config.toml
train_examples = 72500
color_jitter = 0.2
text_encoder_parallel_block = false
optimizer = "soap"
Rows from block 3 of the text encoder of a small contrastive image-text model, named by matrix and row number. Rows with one number belong to one neuron. Each number is 128 + 24 x the weight over its row's rms, rounded and kept within 0 to 255. All counts start at 0. Numbers have three digits each. After the name is the row's rms in percent of the matrix's.
Before each neuron's rows are labels from the 100 texts, of 14976, where the neuron reaches its highest value: "fires on" is the input token at the peak. Only what is clearly more common there than usual is listed. The data: rendered roads seen from a driver's seat, with toy cars, trees and houses.
# fc1: MLP up (text_encoder.blocks.3.mlp.fc1.weight, 768x128), inputs 0-63
# fc2: MLP down (text_encoder.blocks.3.mlp.fc2.weight, 128x768, transposed), outputs 0-63

fires on: "red"
fc1.630 094:130129122189125152123123091141156130092156136161111087167139131112147125115128138115167098153109148141113158083120117190142127117165097120072126095142155140104149129124104112083157135113167180
fc2.630 081:147106093095117146149126149079147116125152153142109156128140132136141115155093093134139149135125117174121108147128159105139143125162166175138085145105157148127105115122142126173130120120082144

fires on: "lamp"; "truck"
fc1.724 097:111148086153119134146177121132118088124079149091129152120155147099098130124130127160172117150133132123133099117154153109101157110122120139121127076113119081153086126117137147101117111152129156
fc2.724 105:168116131098126140125132110139114146125117096178179104089118116131163062126139146105122167087166140072148105156135147132154129098128096134154080101127132197129146153135132101113097123127154105

fires on: "dog"; "barrel"
fc1.98 094:134134163168179144103142127141146150122171178075156154134114162107126114086102141106103105121120147130147147124136129107131124158124069122117139098135144091103123149195120140106147151135167131
fc2.98 087:177167099112131132115114129131122150111136108107098098086129103168125144113110092158197188111121109140094163133141107140122115094134181113121124169123084142131120149120112129143135101141128108

fires on: "grey"
fc1.484 091:131201134114132155136117128108133129106083132146107129130104142153157165126142166113197143117109168130125123128158159151184132104094106126073123143114144117115101124183125147118157104122126091
fc2.484 094:109078144134169161120142116139100132151154142125110095132155166172157141164138128128087135106123118098137112102073139124122139134191145126161135164100138154155137117088130146115126149132158162

fires on: "pink"
fc1.502 083:135112118155171134118121146128124104146182128135143104149118160106176111155106083139090135110112148148142117164175141133138102149104130154128138181142158144160123138094138098155130170109111095
fc2.502 065:124115166109092115167138102129134135089123112146083117145155088131074160098129146125108145158127117149122124108115129116132134146140139125134109115142088118113147147143138130131111133127152155

fires on: "pink"; "orange"; "teal"
fc1.133 097:104128146170142141142119135097179116102130137118146174143167129138074136091145127078107120088132161122119143108187127175125104141112108116103129115159158120093120118149128107089142163131124107
fc2.133 081:128104073093126109127121139100134130089109087148148124166100094131160140138131115130074108125143120131164187145147120162146149118136128120114157152144107119101139175112148133142116087093118142

fires on: "a"; "an"; "white"
fc1.646 098:119143194097121114165121182093094156124087141150160134117137101134100170113156144120076118134149141122137137124145083154089179148141111124136159152090110136118098148194110142098123117140137108
fc2.646 105:172117081174129142102117102160119158130163119127141091104092124124148134158130092083153137138115132116133099096105126128150100130133116148135147144125149122171147121116127134082107128051121125

fires on: "green"; "orange"; "pink"
fc1.207 087:146123119130152114132090114155103142102166120135152118121138106122122115154187146176146180140136095174137101105145137104112099137124132153119126127131147094134072159128117111124130117149171138
fc2.207 092:134098122152162115113105114106154118103145162133120152097088128167104129121120120106104151139111094097098125119108090165146123143185127156137187149106168170144160157140168127148121119097143181

fires on: "tree"
fc1.735 108:180123134137134141119121153156159128118101131143087122139133134142144140088178166195098108162126177137085130146133153121096103121149122115107120142121141152123121105097107116162151085122138132
fc2.735 119:132075125127121148095150126100157105123128136181155160148097135171116106119102140139086176098121126166118143157122152150121123196111129151177144158148148121161146162138147075160101126167147114

fires on: "a"; "truck"
fc1.661 090:065117138160156155079134121143145131164115159138106145116146127145119142107129138148112134141114141078157092146154121127126094133113066147130122117111166122132130143152126128115128152117129127
fc2.661 088:126116134132106141137137128143111103112132123093124085118138065127164125129093095115168136115178089111110168119136148124098169104107082123146113150135075098151115172105142109166115142109128125

fires on: "truck"; "pine"; "house"
fc1.382 099:115135138156085111081129096072161133128063138155130104141101119141120169134156130115130117136111091154127068177163090114131172110142121133133127109151126143092105109142104130109139120148121148
fc2.382 107:146123115153108128180132155143103147146139145116115128158125114174149143162147153131108147125115145130149115101124116144132131141083158109099141133178137148157108076164096190130162097138151129

fires on: "pine"; "tree"; "and"
fc1.181 084:122141146149099122135122144115175121141110129141166124139144140147153121122112124159153125152126162169121113086102130104132120124089128137153101167137123099149109167146154164105096097137118123
fc2.181 083:147135123078144153156162135119093191138144118137113118121082177094111123087168124129124135162105141133174127144124122123088114123134127134117104133104134144105112117090139127133182134111129094

fires on: "left"
fc1.682 103:157148108139107173165119173134083130101126094140121112129142093122144118171116131126112066109164142120109122121125110137101118088094084093123152181145100110126123104101114132132149169141094153
fc2.682 096:114139159164123110134117121109129160128131146096097146092109164123113123138121113110132145167116135105117151122096107119150141192132121088098204146142107136116126165114120094113094144086157111

fires on: "and"; "purple"
fc1.309 088:132082139135181076156081119093113112150062137137162132154119116115147123110129147127150130145125123119119084120105129145147133112128090144136109161112129141094140152163096140111119112139132120
fc2.309 077:140115097147089117142148170118131104124204135135138110145111132142137129137114167173118098123122165148120119138128105133109137173145135116130140073158144138091110147110115099079131132108099118

fires on: "truck"
fc1.610 082:099071094115141091067105115184183152100142114155115146115161143110152139134095120147176137114120124123140100101100123147117150170115140114119131157142129143102119121126102107141155144092151101
fc2.610 083:117127183150110142154100121119124141149128164145139145115158127154128127087160153126119125108137109105134142131131137115143117112142109137111126087090103088148124153107134157154108107172096177

fires on: "pink"
fc1.401 101:147129133134129107170118106118127145127111141118098124083118137161128156089113128076091158145181140124135161111140122134108105123132137109142098183135148129101153120136091117148120128107151085
fc2.401 110:138114132182101108116128133125077131098160066132113145171115112149149137132101153184133104123126173143159117152120127151116146094127167141109148101104169121115128141106162154163109161155127142

fires on: "grey"
fc1.244 134:152142093143126078156123147118082119103147148134125119135102126122188091074116106130113137114163125128147133138160183177162138123068120126122140157153124163110144146153126101115077119120156124
fc2.244 113:091122095164090158115103169146121132076151119139139119149107142097138134145121184157151142123119158156120123146083123131106180144101123120134162114110126123116146119109111136071080130132144139

fires on: "an"; "white"
fc1.477 093:134143100109162068134172121111136131100106158161082083134159116131126153131099102134135091085147087145083118096116138166130121072113137114110179137119145085154099147107127115092120128136168169
fc2.477 087:100092137166106112114093151109178105093120121111107118146104107106117113172094146129149165154117146097157127159120113109135129148103102130164105126104146105125169124157150095148162112124162117

fires on: "left"; "a"
fc1.26 086:144155088147142167101146122139115129161115145129144078126115154121186117121113144166116110135115130115077078118133116106097174135130086110083183104146123126145135138124127120138169158076080100
fc2.26 082:134096127147113106133119122094147164092146118138126149138165098124152129119102114126125129103171127145092164149159103107127093085148086152161131097129110137127166141143106120119121126189146188

fires on: "car"
fc1.729 111:126124111110093110125149150115150101127104133133104154146169105132147173126147141142086173102137119128126123102113149125104157170109128108171125125119141129166116138073148088157164169122155157
fc2.729 120:091125140144116124099110096104105122171102120172150129121132127103118100125122145142108137127144136129161151191122153122177120077064152094148166127115159128124137090099161117141155130125165139

fires on: "house"
fc1.497 082:101129139141135187112138116130149126122136156180098117097148129094125098147138164156129125104138157111175106128135108155127159178135136117096120162117146127100098174128126110101147154145137155
fc2.497 076:139134153098099069145138163150115137135142125112114128097121112158130172095088078106105109138154131131109147117164165127180143129113114109118141141119130146113137109135151094167112121114117143

fires on: "barrel"; "car"
fc1.403 096:161090155064118157112176153127133108087143135141140102081115144156110120098079161109113140098156117115160131125108111147111127143158131163138142176129161161104144172114113129116152092134120125
fc2.403 101:129134139135156130137110116116148120135145150122132125150147135103153121126124118165127119106082178139137100134144162120145123120116155127128148076135153123157087104146118171154156167137135118

fires on: "purple"; ","; "and"
fc1.226 100:105121142179097066118094147100104130143109121105099119086117123122120150090129107148125132173149155124133129125135142124149110127130099102101157115078106111117145093158086133151065111113170127
fc2.226 096:138143086134125151152119096119142127104147092103155068150131151121160132128111123109120143116127168123086144151092158145135134137089093135144163135151106117112108110121141148102121147128161095

fires on: ","; "and"
fc1.229 095:121156116147136135107099096111173163128106114134079130128134162110123111156140084155150147145138140127118122062116150103170130132133116163139124136154120138123132091084102144134136114137106187
fc2.229 092:097153158104124105155149122118129135133173163137181144096125107122173139116089149139105137132127174157160106154133112140116174125136141107135130114100133135151125164153158163128158152119131106

fires on: ","; "an"
fc1.710 083:152096163130133083070143090133137122107139135080126111175167110120125138135115166114116104093127122156125117124083142152170116133121146102104127102097121187125155140128158120123102108096132114
fc2.710 082:114135088131111103186111115103096097143147130167105105090135123157150135126145146114123112120146129098097119143154096122140123131145141157123103096138117112126116176104140108150107133143078175

fires on: "house"; "truck"
fc1.389 094:174097094088153116125129094121114113122108186130131157133137160119150124149115136120122139142099146107132119125150134127181144125152134131101207123132116108153086123097134145127095117122156102
fc2.389 094:110154128135153096076152123145113112144178101075141132144140136139125092109120121127100146158109126103154114138121106124113132116119080126176097130094177126144152095090100146159109099137092144

fires on: "tree"; "lamp"
fc1.60 071:149137118105112131127151133133157136086165140132129147108148137151110145136117101112085118172123122159072118113123091122138116097123142115133175163126163121075103107150172152088106119134137145
fc2.60 087:115109176107141125157112114119130096145077134161114134169122166119141096126132115115157114173139121134178107101111132139135083150092134127084121088138111115145161127152115152109140135127130105

fires on: "grey"
fc1.314 128:174116122114111118103161156128104142104077145131112125149121132167163139120115105159057166124130130141135141113103141154110093080146142136123147148118083096083123119161128108097152169109149146
fc2.314 122:153149152157112123119109128134114067147120082105082119128144088125150139160117106095120135120148139126117126136170060107168174154094121131131166135138154164164108135129108103125160128161141099

fires on: ","; "yellow"
fc1.83 093:126108123129112123153109108121135073100100142123100169134131115171090176069158139159120108126158139110131090118140116173152145114116106162189165140097154133131171115122147150139140123159144152
fc2.83 098:118117124141145119079087099130134129144118111143139089142110109141181123150116156120092133116162160105152113132152142131141106118141127091153161149117148141110138106115171100125154162098125144

fires on: "and"
fc1.140 091:139141090141117120132155112115128146145104101116110088108146134114093148096127101145139157116137146185152126110134169109129114169115110117123163124123125125114095120150108112131095134120103094
fc2.140 092:106188101151140157125132125146144130137150146123157132183154092143125145143110133120128110123064158119163142137113108114163127103122150086119133124151194137135165147143138181080195146140140099

fires on: "house"; "truck"; "barrel"
fc1.198 100:137130167114099137117092105122164130143125142109130124123153112163105126128103152135156175084133130127114144135170137125161137173174140143096110114101112109113139156121136169141136129084119166
fc2.198 096:129123076150148175137157144140122138076108112149146111154140126088152125145168098121122082147100082127121116139147148151132131051126123122153137102096121137163096151146090120119093129140159096

fires on: "<end>"; "lamp"; "house"; "car"
fc1.286 104:154093098102095112128139163108097138151131138186154132111170121136116145125134157139092171078130149147165122157102127103150144077092142144145143143112169099113135108151157141117147165067119120
fc2.286 098:135139129151125155102119119162112134124107109150108133142141134113084130123167116098162114138127129107130137133145168125108161123135135125142122146134096133171094120139137111125158121209148117

fires on: "pink"
fc1.470 088:114152106112122117104132100150097145100105154117093132110184085128111154081139155089132113168127161132116102125134148090124142123141104130112165130135132118132148080103127116125163097149074134
fc2.470 085:142103170148170106175119094100143096157136099146121161117099116136154152158113119110102115086160148107132153130118107130133103166104146085115102115121118159113132151107136101128124129150167157

fires on: "house"; "barrel"; "dog"
fc1.678 095:113113138110090166118147085144141094142164132106131140131140107131145153155116117117156187100130132136121084136118093115168128166155113127097142159124168168155152128151135083166145125160133127
fc2.678 106:130135141124115116116163122172110125109091175121130119082113155131094141172108159171126155113109108104149145139081161148171122114105132160101142165130134131161121114082122143124107134109145118

fires on: "car"; "truck"
fc1.457 098:137125154173122138140102165129097156150146151118100130120117161166132159124150154120136145164104147128161148095164141148186090128102075118169087162121146160092086151142117090141133148137104128
fc2.457 090:153131100120136144154126150131120131074142144161128093120155115120130147134143105100061124163109117130124115131072125117091175103140154090193132113181120165161146132141116122138129130143143103

fires on: "and"; ","
fc1.137 098:126112146163136105119094145109106108131099182094126150142070159133160133118146149151091151164105157116125126145108115162148141132117113089101112124129116139139130118128115147106108163135098146
fc2.137 089:121103079142114121117116135106140102139149117166143146153080114118127114162110136156106146159138139154138075093140131118108154153143137132130161133128143121102135155126142103083138134138183117

fires on: "red"
fc1.561 097:132099110114120126089117151128117131045148140066084109112125148104159152129117117141126132083117139121162118121154117128138123100132075136118167155148144140109115141147136142142135135102098188
fc2.561 096:150120143126137175077154180142151106154118126169146112129106138137120135115145123094137101189119103137140130165125140135126169135120089136096194156097113127088102094090147134121105113139168124

fires on: "red"
fc1.278 089:131104092120113125167110082118144134130158166148125127144183142126115150066145085147141115173142107154118133083107104097091133212123126184122143135113089137111150112148128154154111129144110105
fc2.278 091:122125117115136120112124129128161104100119115133150106150117085169175126154088128108105093092146165152131132164144122147150132126129092107090129103133118136131106113152116144062130139130132146

fires on: "and"; "yellow"
fc1.701 096:068161113152197120134138103120110105092113173089159108134177116101105112131139181144158134125166135128128139171114174138117148132119104158140133111091138141128121149103143119137144102094115136
fc2.701 113:149098146104132167156124135110150167132155146138120148112145108078149141119157113116169176073172119119121092119124165136124144152113123129104125099133117110145158112110150125144105139174110153

fires on: "and"; "barrel"; "dog"
fc1.354 094:063116092142106192111115110148099109162113131168111129128151144122125127136099144137136123097168112141133161127126106187120096177118105129100154117081119129121124148143122128098131104156123157
fc2.354 094:136153124143139117162142138108135139107119133130140147126130122126155147086120130109163105079111134100136080136111143087138158075120161165176135112150117108099107132145105149160134134107130133

fires on: "car"
fc1.674 107:134134139120120115142106139086170115160144109152111078136142118154107129135151181092156160128124093082131090114082114131082139121134141103099136159114157095116113139132095136106123133129134140
fc2.674 105:106105134149120128153144083125134112111134136154118119137101095128149156126147126174109134130147149156126186151173155153165120100139116115156115130165125177157140142110142098146105086117138123

fires on: "pine"
fc1.734 109:107102206121145138078137153151115150150105119109080121124162169136153142120098134163145092109130142131167115127120085136162099106116079162116146150124129126129136155170183132119155132104187089
fc2.734 098:127162086120120128141078118120151101101086118089125171152129113156141105120149155152165141080122127186128155134088102125103139105145138102122095123146121132116119136121133115127096161135106146

fires on: "white"; "teal"; "grey"; "pink"
fc1.689 118:137136139127115096137055135124121153119128125165142138150141137110147150209167161090190127145118157149144126158129152140124142140129149147144165129118134144101130095125135148167127134143127139
fc2.689 113:087125133108094112180138093104142125144141120128122147120190160112154091169121125156169099145136124128125146126081144167107124151109088137143079103152151146138139120158106156109151093142095123

fires on: "an"; "brown"; "teal"
fc1.460 115:126117099137106071161147124115102124072154147124140129129147151149135151098149126116098114145077094130171106100097114177161108146138106094119157105119121128162151148153100144104100117127140141
fc2.460 114:130141104116126143129121182119148135135159149142119143119098127123178137140132119123161124121126141107155082151164156134091146093090112140102187128177169082085128106092160132133144147105095104

fires on: "brown"; "orange"
fc1.501 090:109112152128136153148117148113108162131132152140077157099074119163117118158136164134136153118155123183142102096145111180144104146152149133087162144096167092129108104132143154101105098163140154
fc2.501 101:096127148136143100189144122097156112098170110131124103148108116114150131098095116114145114150132108128123084158095166087152153130141094103156097128121128138139121124162071105155120156115135076

fires on: "barrel"; "dog"
fc1.367 116:148149147123147151123098119088089093135110121119135157114141147173139085110084120099137144112110159104120108118149118175139126148139101138153093090107094145146132145158111117139070088100105153
fc2.367 101:151113097121103126130138153164137172113136117114147122134166140110152147105159124161126089172145082101132121106160149133147139119127148143132150110090119095152059128137094127089139157095112148

fires on: "green"
fc1.261 080:156135145115106133117121123111153131136136126110122136163086156145158129090137136120103132124136113142173117133153116125126166151136134151100171132111122135187052129126119109111134121130181128
fc2.261 073:158106088158139128179097139106110137110112102152139125134185133149104137154107105118144142102134146172142126120112116157154106131127118125118175108148138102159137114115161099131137130128116134

fires on: "pine"
fc1.128 101:098128137142126109119135038136175130094128168110108137116093126130149111099133102116154123139122141136102121136100126157161077087129143169156174091167128139103135128156143127122100158116124134
fc2.128 082:138163108119108147120127182121116081129072138108136077156137114123107099149130162111124121093187095154142140125182116110118153172113160090142107154155126110126156104149143080123124103137126126

fires on: "right"
fc1.168 101:116122115166142155089096133112156181099132148090117123097130100157157124143153148146135131114106120096090137140104149131114146180155127141156166101147119120116124145132148156106117100161088125
fc2.168 098:099130114117086118119127115135117136125080116162072068158096164117149081079119129130184134156120137126165119095143124115177133065122143087130115141126154113144116135107115132122145119083121135

fires on: "tree"
fc1.397 163:139115132124190115120131152119169070165143122128124120179137112135115195115126124138110145098098149146115137092104120121123162151167131141140163084148132149105168120118143139119121104122183096
fc2.397 181:152160144149177121172170143103174117131160136138150124148119182129113163145108126120073115102114122141105111102125106132118152163141129152118136107116142111103207136163158131129151120146139104

fires on: "pine"
fc1.737 091:070132144090125092133163162131117137114146144119141149141112094126164109118104154109114132146123146108114148151129169119107128152136141124149091118162175164142114114149128138166136157119139150
fc2.737 095:118137084121146129148141079161096114162143069145101133065161163139144117130121146129136159155129149139114122165104155107117157071132131152136137128077152045166127144137160107112102139120110113

fires on: "and"
fc1.159 099:133124088168137121127134125123111135113104146130098108117149092154080120142103153103144137150108126139136112143097105154176127110122128073120106153130115155153165151132160134107099127121162156
fc2.159 099:144150116076141120156108100138143083144167098121143145150110151101118125107133184171131099095192152130118171129083122118146154113116112141173144107138075092078116151086110132114154159155146119

fires on: "teal"; "white"; "yellow"; "pink"
fc1.440 097:102108117139114148164127140126118132108104067116080105143128143116141128165111133113115132172169148179154119120138140164130134149152072170110118186125107123129120121102084152123122178147147134
fc2.440 090:145117135189114114114148108128106121103145138110130147120144105156136121103114129105138141099121120115138146099124094092071088140139155130103125134166149125096073148116114100088111149106182156

fires on: "barrel"; "dog"
fc1.676 089:097095123102107152086138122139126085090118107131143097154121147121113142119099117137131090128133108169124188107090123179122142142142134172148111133095121137147171105129093151078104109135115078
fc2.676 084:158170115161135110127105115087102143141139134152113112096117138138154112120171139091149101126151127148136098119160138131141159130172136105141092098148113114095098078193151108104155178098124157

fires on: "lamp"
fc1.456 105:101159123127154093141097107112095137167117100097128165137102108081125093125120138089117116110087102127130117069150139148125100141109136145135166100138116125151084162105171128135124104128146093
fc2.456 109:105072156178189162109148138141142120134127147125127134114097133110117147128095155131100085105104123154125084160134114117089092109129151079115128132131136153143080146132103153118152132098079106

fires on: "white"; "grey"
fc1.482 100:088115138186145129119110108130105149123126135105165153107121179102124126116098149133123146163121125132157143160106117098132133093110116129149127143132149085109115147128154140148124119117130153
fc2.482 108:141151105125120155148153102122167091103172127141136114129097091151116152154111114144165151090117154141121162139149093089208151121156157126173123123158090103115158131089115142058133120114142094

fires on: "purple"; "white"
fc1.741 100:137162148163143127146108097091155171129136134095141148167129119200144135134141081095101138081130111128153130079157132181159116132092104113162139119087077148127115092125171141096097122127125100
fc2.741 091:125113081093150128124128148127096103104152100143135139128094108077141118111139148150180119144147135105161096178142136086098120110162108093101146083133148176168165178083094150120108156100112154

fires on: "car"
fc1.744 105:136142143145122086131118151151147125151137125093156077128118150147129150136128175150112169152104167119114138155120108100132129098107148131138142122127103109130079087120138152166124105149077160
fc2.744 103:133113128100120135115095136142095154140094098135095161136127117127129159156110112136163093118114085135157129115058137163103102198105089137126142129102146125095101149153153116088128118167170127

fires on: "a"; "right"
fc1.559 117:105082154132091112139153127108137113125102168052115151106141163117105136132116107145120156174122113113119104098147129090123106118128128145099122103148110096071131147111140137125127115118118124
fc2.559 115:145143082154101124120151130118152134153135127168146138092110109109166118091080133121129093096132141137098140133101089160114120164126157124123116152138109151132092140148137125119116144092147108

fires on: "right"
fc1.170 083:132094118115121151158117137098119087065120109116094154086128145128146161123119140175140139124130131087116093102153118124097136143157130144118187197108136154106098118140121179146134134140108125
fc2.170 085:162118118168143146101138145135101099145142144137127118146138114154146115084133140078115107130139139138186123150073118127135127136109116119149171105132139146135127120126094105134131155176155152

fires on: "house"; "grey"; "barrel"; "white"
fc1.53 086:112096122104155093123094115117141129137166114148133148150142146116130151164094102121142141088141156104138140164094120136128137161100095159162177125122123154130079109150118124111084124137115123
fc2.53 095:126112101124143120139126126082125083138145125102126149149121183149111102144187154108155087145113106158139112127121160127112112128140166147102102147132152102103141130114157117118128140171110154

fires on: "and"; "purple"; ","
fc1.38 102:126116126145107115161079128094123086113111149117140152082156156107129141142105123133122160109124161117111169074137105094172137111152157088127145084094131146144156148156111136115109105186133118
fc2.38 104:070132146097113126151130144116124167132153158188140096150088120137162141133138125100117113126119135129110123135135187135150138103124080140118149136139089114116110100119164108127159131098179129

fires on: "red"
fc1.563 125:108134149107154154168114120126111133127104157102148142113136109114121125121126129091110111138147167131158138118173067103135085139151116161099178161123168151152107141078119145131128158100123182
fc2.563 111:111127195133098146136156117140108074087168141101109085095167106155093109111138164159130126132119174122155111133108147113114169119105118098144133133109109154096131100111160111145081145103158139

fires on: ","
fc1.11 092:089111119122150131134104114118114125160081160086126127133124141188115115100149128103093132149164128137124127119125131174078149108121109150174105112161131150126137106113152110140131124109134131
fc2.11 088:143139134151136153128103119177143085113164114135108131164121116121115178136115162131138134121153142114077127114161138109124098156118151076136124113072121148158106102128127159106101102106120133

fires on: "dog"; "barrel"
fc1.176 101:135126113084176125108152129134128116160103113156132091133140177165156104109110141130114166142151111155107120173146110106136096106107119148122116119139077127111147201135136129143127099162093112
fc2.176 088:106161104142094132149100128140138155093132126088132140139119104109102129162118106152110101103114109079146118103146138118155170130138168156119175151123139114135081093145135135119122179112155129

fires on: "house"; "barrel"; "pine"; "dog"
fc1.37 110:138103124133091125144151152155152170136139153153133109135133143136075099118117106152112119133124118142130098166143087134119133110101097146107131153142169192125161123133143129141077120148152076
fc2.37 124:161130159097096142130095098109142144176130120082168113143111157110088134176169133109123120104139121113089143135110111136106112080097152117135103167108128125143129124089128091115155121145145137

fires on: "tree"
fc1.147 101:143130138139129083140142133115141116088128093127089146168102115177131147128136109166120129165140131166135041078100105142117182095118151122161125112134090104134136104099096144133119167117115116
fc2.147 092:100106110133098138136109112158159109186137149134134124149136146118119103120122105157150134105173112101141118130157139178139098125151138142084123127149113155172126160170120113136139111154113147

fires on: "pine"
fc1.255 114:112117126098126154167154170110157143123126116117129149110158125167091109127148147162080114116138125155124144125107131120100090118129119117159078167120106133116127118103111149106157097110160121
fc2.255 111:113134095153116097138131122090144135074153132134140144145102137131123056123133097105181124112124152138125061145095106111102134114152149110175134124126149149118126162171114122128148153121123093

fires on: "house"; "barrel"; "dog"
fc1.324 099:139139115173121157158173124148108147142162140144068167129108129140138108155142133122133130105128148104128157119139128149134165139161122123142156133106142128176093134142090140157167127122133136
fc2.324 105:123117128117139107125157114100115173134152150084113078120111160153105114147198164149126168123119156117138138139083151129128114130113119185110123122086127126120151096129079163134156095080130102

fires on: "a"
fc1.117 085:148097113106111139134134109145166131136116114126146100127139100115127145153154155134107105123071130131084112107130134110126138157103086085168143147115128093138097176138185138149178138146124200
fc2.117 086:103136136125171139094097089130107109154098117156136159152090144161166142123114156119130134110162103144123142108140136098130120113142108160149116149116150163119178140092114112126118110130155130

fires on: "grey"; "blue"; "black"; "white"
fc1.220 074:153153134195130136079129144107155153096144120123136139120134105088120145081122157153140110123124150119120138164098181169115150120125146141111176116068102116109151148135125071131097116127125110
fc2.220 074:135134126111139152129094145167128110119124110079104121097139149108109166119132133127162128123127163141177077084070100148089097158119141145112079134142120107161120141112167121157153137144118170

fires on: "tree"
fc1.614 096:137118105168155119130130137111120141069143167082155183130142118104143136145143125094128132131156104123166144097134084150155130132123098107123157100177118122109118110161166123121115141111136120
fc2.614 095:157143153101118136129110165118083102096106106122162126118103106109162099083132132128159096144125172101096091128159130103140159119118103107107107146109119132141136167092125161139149097131087134

fires on: "barrel"
fc1.545 084:128119124131116148097092113165139180119144181159113128089127132121099135132097108138092116145147142101097128146081132131152121117143113102139111147155103095120141116166137159151150130104135146
fc2.545 078:128142119167177165133125135084125100111128114111136151132105165154095118135143125149140109101111094112134111123140135118101130155105142146158130143089142133129090146101081109125142115158199085

fires on: "grey"
fc1.493 104:144110097108109069139107148088099113125142129130105122137073153122155140110158103139092138137132143162111116119132154131135119115118092089098141135109111123106132117155119087101091110119080148
fc2.493 089:085121144159134066113130151173149161108106098119119140163185090108132141111104141164102186131152153094141128143118113176163133124115123107170147136075122145105123137099117126139121155112147092

fires on: "grey"; "teal"
fc1.266 095:168132099147114130127106136121189094112127171127132115150140094104145133081131139137129076140158108160137144173094133133163149127119146102191156150138101086125146098117168145136141124113115102
fc2.266 089:114131075131096145153122121126108156166097127150113160118160157122086128170096149104159159146126149138159165108116126108112106142113111139107127114111147148149102132141079132129139108160161121